python train.py --arch="pvt" --model="image classifier" --dataset="simulated telescope pictures of galaxies" --train_examples=195000 --image_size=64 --crop_scale_min=1 --horizontal_flip=false --targets=["kind", "winding"] --num_classes=[11, 2] --norm="layernorm" --norm_position="pre" --activation="swiglu" --mlp_ratio=2 --head_dim=32 --fused_qkv=false --qk_norm=false --layer_scale_init=0.1 --parallel_block=false --inner_norm=false --patch_size=[4, 4] --conv_stem=false --depths=[2, 4, 2] --widths=[48, 96, 192] --mixing="cutmix" --loss="cross_entropy" --init="trunc_normal_002" --residual_init="none" --optimizer="soap" --beta2=0.999 --lr=0.0027 --beta1=0.9 --shampoo_beta=0.999 --eps=1e-08 --precondition_frequency=32 --max_precond_dim=1536 --one_sided=false --adamw_lr_other_params=0.0023 --grad_clip=5.0 --steps=18200 --batch_size=256 --epochs=23.9 --lr_schedule="linear" --final_lr_fraction=0.1 --warmup_steps=360 --weight_decay=0.1 --adamw_weight_decay_other_params=0.05
Rows from block 4 of a small image classifier, named by matrix and row number. Rows with one number belong to one neuron. Each number is 500 + 25 x the weight over its row's rms, rounded and kept within 0 to 999. All counts start at 0. Numbers have three digits each. After the name is the row's rms in percent of the matrix's.
After each neuron's rows are labels from the 100 images, of 14848, where the neuron reaches its largest size: "strongest on" is what is common among them. Only what is clearly more common there than usual is listed. The data: simulated telescope pictures of galaxies.
# gate: MLP gate (model.blocks.4.mlp.gate.weight, 192x96), inputs 0-95
# fc1: MLP up (model.blocks.4.mlp.fc1.weight, 192x96), inputs 0-95
# fc2: MLP down (model.blocks.4.mlp.fc2.weight, 96x192, transposed), outputs 0-95

gate.12 088:465482478494541528480484505478473493488539514459479484496497488515524537455520514495468532483489484534524485464520529517454522498472555535512548531471510488490502497502508465467488492517502479581500498518514492512484519523507472471475542532527525500497512501467456498489526488500455503516
fc1.12 071:472491509502535511500489503479507500452491511525535543506484510550538524465473493487507439517480570477508522497456506504497507480511498499471473517487498511519491464503520494544520522479485549521539482520470494533513513541491518485555521497485532466469477504506429507498501505518509498482
fc2.12 101:523472526531480480565484494498541506513479481510473476507506481490493498469499504478539497469510495540509479521501488511516483502502517540500522526522538456484478529483523474513474504500487449551480503531465461531476511478514488513531443505546489526514515471466473530518527492556467496499
strongest on: bright star with spikes; edge-on disc

gate.67 102:511504528482452521508501484492494479442539503514508492510466544517538503540528510518496476504503501500437481488513501522516507460471520500465466488484495492464476494514517539519493484481509535529541493528520520483522577454486524511506511479470525496489503498496517551503509462509491444518
fc1.67 081:491513519520471480486502502487489502516518474473498499462499474452556478475529506491509494505519536502486549542481460496510499508464477548495495494489476511492524454515482483457480473466513519511530512515493495478507517464520503460465485471481435479546565526490540512505486493468484523483
fc2.67 100:541497496518526501491490509467499468563475516517523491465517478500508502451549501495504505490509499474446541584524452527467476455491525512497516487537497510491521479497494487479493497502500504518490501455499456499512462504463476521492545524494474480520504507493478507525506484505457538475
strongest on: edge-on disc; flattened elliptical

gate.52 100:467496464491465503522482504480516491562497515485478504520495476459470533483504480508492457532516561474480516539501503489484505523491486512521471495440501490461524434551527463498523496515463528495503496526530515512501486491497490507552494528485530537525503470500483491502488488556510494518
fc1.52 106:510558511462499528498508459494489482496464501521496457471479509478473521492494484484522455524515503506532506493516519504492441518521526464523491503469488504448496523473498544527491513490548498499512540482478462491518535528488556564487508495482487475497495503508523516547460506515457489501
fc2.52 098:474465463547479491493467538512470547513498493483499491471494500570529511484523470513499539492454507479495532486476514538519550492519470526488526498543478503503540473513479500517461497461543501491489454504514477480472496482496509483477509540469544481484510522532467480503487530502504502492
strongest on: tilted; two-armed spiral; winding: anticlockwise outward; winding: clockwise outward

gate.99 110:487493473505506437483511542527528454442548484478426483536500461496522566502531479485535508491512499490523488502472515490478505526522525490478510519470486536478461501510517488527502472477477519505485525500500515509497529483484480481476434516521514460522507485493521489498489509497489481518
fc1.99 093:480473506530486515506478488514498519489530537490528475482490507551483482482490497493476462485469507489470516479463469538462477519483501522474500507536499519513493531471516497520491525446455517552515545471501475527524528487493466453517547539500550512490493484527475505520484476505489550528
fc2.99 112:500482499486490485501514511517492467490538529505486488535511499490549536478540547486539530518508515507543502481466508470526505562526479500537524552499487530516527528510481513541504472509507510488490513502523459533485527509455495499490487465512467482521532534444479496480453533494491467489
strongest on: edge-on disc

gate.168 088:478511527510475477511537488500541549494532487486552477490514484468527475508499488530464499507538512458465490542510490517471498542443530484517505503540533486492521521498492527469475486514449489530517539492472526494513481478488527494506508496455498546513501522489490491542526548470527515487
fc1.168 097:478474529511481476495530489489479503479509497489530476492500519517536486488485433511487473520498456472449525512512474539453504504535506509505484453508500504479501509503456510497488492479493505513516429492460502477517513497514514542535519537461498441492518484476445512525507515487455491533
fc2.168 093:492480456523527492459500513494445539516525498526513522514485478509477484495521522495474507475507477533506485493495510470521486491514476503453505453505481466484491483489549513495480495529498536448538524478489480512531472532520456499489496438532510542462520492521535483465508503492553529524
strongest on: edge-on disc

gate.150 098:466496484487491529544485498507474463494477475495469519531485507497466568501496511494476506460531482508476496477468534529526514462526487505501504509481463515485523491466505519493512500471543486496485475523488480507513510499475495494519550458514546550437516539499524519514529439510488473508
fc1.150 094:484493537470524515483479473524492489496497447485435482515525471467480482481489456502504486462529439530541448469513520445497500490517497527504501513467493487503512524536503491486520505510503502499469513519530512482439446512495478499514510476535530487473528489547528497471516494512496508506
fc2.150 094:527502513495496533510503478507510485551466533484491511467525481474495516466452462464467544452522518512465482509497493481486481492496474544504482529478487482514514487541499538473508535504500528474447476469531515512510476487515514497543541482539460489479503512507558502532537499518507528497
strongest on: edge-on disc

gate.18 113:529495502477506532461467521495466474491493487504432509526482525513520501441483510472486522525475486473509478486528518550531517511505485531541528457481525484461481521502509491490483498539496541534519482493473485497476527526494476497485542512479455493529478502535552501526462511495524474519
fc1.18 101:505515487495555482486474482490541490447518533504498529541503503505532488465507508493482516495460488509545518447513527519501505494462542511472560542494515498537479493524478491539494524502521510495521480476492562486492491495473501477488535522515501461515452507520492504514469471523548490471
fc2.18 115:521482538532480503497516484520530514500486529538516528527503504514477489502476513532501546507458461528500491485498476516462479500509498445517456481540460492484505469507513464512552514465512496473505502475479534485508494504479521480504541491476521539528471497475445538530551452515507511493
strongest on: bright star with spikes

gate.84 102:508480450495484497476525473513473490477528430540472511524460467486498501509522492503507521487507463482503493480530492502508531530483457514522524494454531490520521540516495467466533478461498515513500549490521524474536472502487486527474554453510472479528511508508523496514497494467505544472
fc1.84 099:520461503549500537563496502465460494520477481531503507500513517501483444442486510521539498518518484483481486502540473518500532521511468502527493487477487527508512486513529541476475510539537461490490514538494518477515528521497438524501504521515493544478525492504541488488510512499504449480
fc2.84 112:496504501512522413506522466516534509505516481447498488485445485479499537528515459528485483525492488502524545490459510493514480524505506491447519529505513476506525523473488521538438490513470531520520480485551507529490507482509533473478466517522497473511492504529497540524479495507493494512
strongest on: bright star with spikes; edge-on disc

gate.17 099:483530461444491473455526520514535501473502439483475501546474501498465483500537494525487511521502553494503506495460560494480509491472478494472502470511470512485509547492492481526523494504493482494524510502510505516446479512512474476458474505510493543466454532503500524499502468462486493519
fc1.17 107:502504498463523447452491504502486470479522511507517501477491540502471508497495475476538513465520447506489487475456527505497465491533496520496494448525510472487534473527488490490516496467483493501493495463520481518503470526476474510511514454448542454523524509528470483502517470471560470495
fc2.17 090:517533470496503515490522470478494486457462464539473495535496517492477470480469500515496500496494532523520461536492531519500480472543547558459510497513479526483532516486467526489495482502469472481501501541533489516475506491477504549478494481517521510535500566478486492499495451468479472484
strongest on: winding: clockwise outward; many-armed spiral

gate.149 102:500498538492469505526493493493492497471462465528501519515490510526529504497505542520460469456469493509521500506498511508478497464537496485470463546497499494485550521507549500468525523515514474450489523458521478492481478483522433517468508472551513528501497528545529488471481483502473472501
fc1.149 108:535538491519485513499499559534474516468513498467485503521451494426510491483435482527525509522549456484499505507522485510512486468466505474509486526480546509501524541505478478468499540503498461477482479480489507505480534479496510486543510487502486492470513494505480528487494472476548480512
fc2.149 099:486481513517475523455445514509479528499541532535504525466475462494519490539499535493494475485472556535465511497467492496514458516509507503462462548519551533525521512496512508525501509506477518505466524487491487496535479553538456472498499467506495528505532513521493481521478483503530494503
strongest on: edge-on disc

gate.94 116:508535528516479502531478476483506450516489473492493504519501487454512509505489496538477478535507530478514546551490500481495517482491500496478495528462529496465508525472524498524545534499452509513513503527518500513524511522512522535497472562438486501552481535486494486538544524485516465492
fc1.94 110:477545512509514514524536491531465471532523501528479456499460519473521495487512505526480480467510476496540528524465495533535507550516532504503518519498514534484531448483529518512495535524519485505516544511534516491520498479485483494526470468466541486538479485513523477537541521527536486486
fc2.94 097:515507511509477480499496539485486498526516483502474490484495519510498531468500474406521481483501464529527522511492515517443492507484502504502463521518511490507544532488490521492462502508503467484523513499488531506514443549490498492464487475464531464549505521531524500507571487521516481475
strongest on: tilted; winding: clockwise outward; two-armed spiral; many-armed spiral

gate.138 112:484518479456475507484478495519497500488529453447476472522481499508515443524443480473475507468532480518525524472504510499487526509504508528464476499461529504538435505488455534527501495470493473503483516519515529479484531489467527480530499491534504515451514500484518483461495499480512463521
fc1.138 108:435489520544474524492504478514497536485497480480474490548478534511515544540462489499519509506513517511524494474482500477512546466471508499474521521515542518471434548467508525491474498513478504552521506499475523475471503516494497485509494548535521489489493480501488470507490448520533494494
fc2.138 115:506497520486464498515487462490487482495480451521498487476508522541523526488489467462498483440471510535490498489486475480504516528486574549482451484497526495520470552534497478512490477512512483484463529541543510492470519493493516496506550518550504477496476488504477508530480469521496492500
strongest on: edge-on disc

gate.185 083:498508512519449453495507461474463500540511496498506510463472529457480476524485457498508501524502496495488493502506525470508543534499513492491506521505517495467511516567549491503510477455478537531498515514467528488493474525448508490457477536522480508485505553508488465497456525514490463485
fc1.185 079:531467526487497461445476470498489492517490491471497509503513513480492503510499465458509512479472522529508468497492503492523527491515496513485477526552524462470535509572510494528484482449495520548508546506485534502484461480486512496509485497490508466522527573523504484511501505552474470504
fc2.185 096:511564525527507468541502454473458518508526480511531507518502512470468479500508493484504488505494510492496497509509507517482486567477508500528520535474497501468489498483510514497535510504503457498495508527520516494523468542447466508470492552420480524453520526479501477498509502508506450498
strongest on: tilted; winding: clockwise outward; barred spiral; winding: anticlockwise outward

gate.100 093:523546471518510486507501472488528485460508472470524558477517486481519537517461528502463462455500523499457464486469461447491452493503540518496521477504467493509503507497510501503483511517500523528511535515534483505499519538516505479475480470441527507510503506457508513521530534489483477528
fc1.100 105:550510496506510463508492536498500483471519501479499529508497466507505509531509455482484499463545472522483506504522472481521509499478486527524546479500472485538568529490543509445475543487508499495496549454526498478501512547524499507513490528545517492483488501467551498522495469509526479515
fc2.100 092:503481476486440507484481485480524509484504511487475532475486515507472528526541500492483487520501473494475468503554544480491495444518543477545501453526488519505471464537481519484476538497533504477496545485519479495533524519470512550526520504532516475507512498498489530544456481503524489513
strongest on: tilted; winding: clockwise outward; two-armed spiral; many-armed spiral

gate.60 105:481510487491480485522524520482486500534502536499504513559513508514492503495519484516441479451522473485460507533479556517493511467485511482472503466498514493477524527512500500499558469490476433500507564492500544493505454475526522503488493546489497508514521534526494535481534526493506475489
fc1.60 111:522483538544484527471486474518528497508515526495488481454473470469508524509463508548518482510472454527558495459505486459528474496472516490504494514518493498566510476518534499497452510508518516513521499509455514459506520452499491479497505485461469508505485495504514464498490483549503467531
fc2.60 096:519498512509518479524494468494539492501517493480463500498495521427492480479495466482540460477462513508471485519500525481481488513458505450527532522504514511545500514526548512480513526488482550490507507525456525520518516493522510518492531495467474473519540564525529504520519525510513456511
strongest on: bright star with spikes; winding: anticlockwise outward; many-armed spiral

gate.152 095:471515471502500467528492489511490485471522480500496505470486457475514465497489544463487542531504500476523526533485527508488500468521509507513540499498492507528558502524483546465475475496507487478495506542451505537497472497516539480473505503452498559512554541485484507501458523467524489517
fc1.152 081:501478483470524506430507517504486479445529529520446515465479498526497455503502465473539493502506476503561483486459502469482471474521502470482492537519508523576550514503468496516491487473494504470506495497495465482503524484490480511510477520505462478508508508490530507501469508475527497526
fc2.152 091:528472485496508488508492480488509495512504516494495511516495500478503534469463512529495522489522508502498482489463469495489488524511472487537470558458512481503458546484483504505577511522478523542496498519512532555470478492496507487494573493478507532440485477479496494501477461546476531508
strongest on: bright star with spikes

gate.59 095:463496478499497453550477479501502523520485491472518553481477504496511551468503520526509534502507520460503513520530506483502475527472533569494500528478498541504517503480504533495485484498463475478483477517478497538514472501465545482498464464459498543502493538473525516519506482517531457510
fc1.59 099:528481506525468477571502484485511518484528498463513486488495504533526508464523502525481525507527528486500549511532542478536490505474527515502470508498511496532488541495515504494507509495497481495516473514533509566489471496492577467476482472456505532504481534449512512475512489540478486498
fc2.59 098:490544531514483494530508500459534454489492499521512550487506480488507505487511498475510495512487514449507463453540493529501483508454494472506487513481482486460458462534487496468540488526505506468490496490482546451480519508515503495489534515502465498463493476487571522466511498501531479540
strongest on: tilted; two-armed spiral; winding: clockwise outward; winding: anticlockwise outward

gate.58 104:497514465496537529513489535529489440541476493533462502488493471511494472510488496515516523556536469543483522484496512469530504555488494548481510490501462545501508484521459480497505527451522486515505520487492532500495489537505490473545522514469503494489494482491486466506478551537496509470
fc1.58 095:534462510535495482494494489493479503477459485527495499546467514486546498544489498552465486465470513504518481509463489540516454498494487476511549494492502497525512518559504488481488486507526460479458501459504501502506512488512485511546488512451484501510522521493512502454441521505459537512
fc2.58 101:484512497475513474491496499504544484456487516545480501477485500481475504490524486526501483507503567505500521506508527531532529440475483499479532482501473501530465480486502508526552507495487505463519462487467447509475512503519531550450517500533526492497445488519521519505473488453523525501
strongest on: winding: clockwise outward; many-armed spiral; tilted; merging pair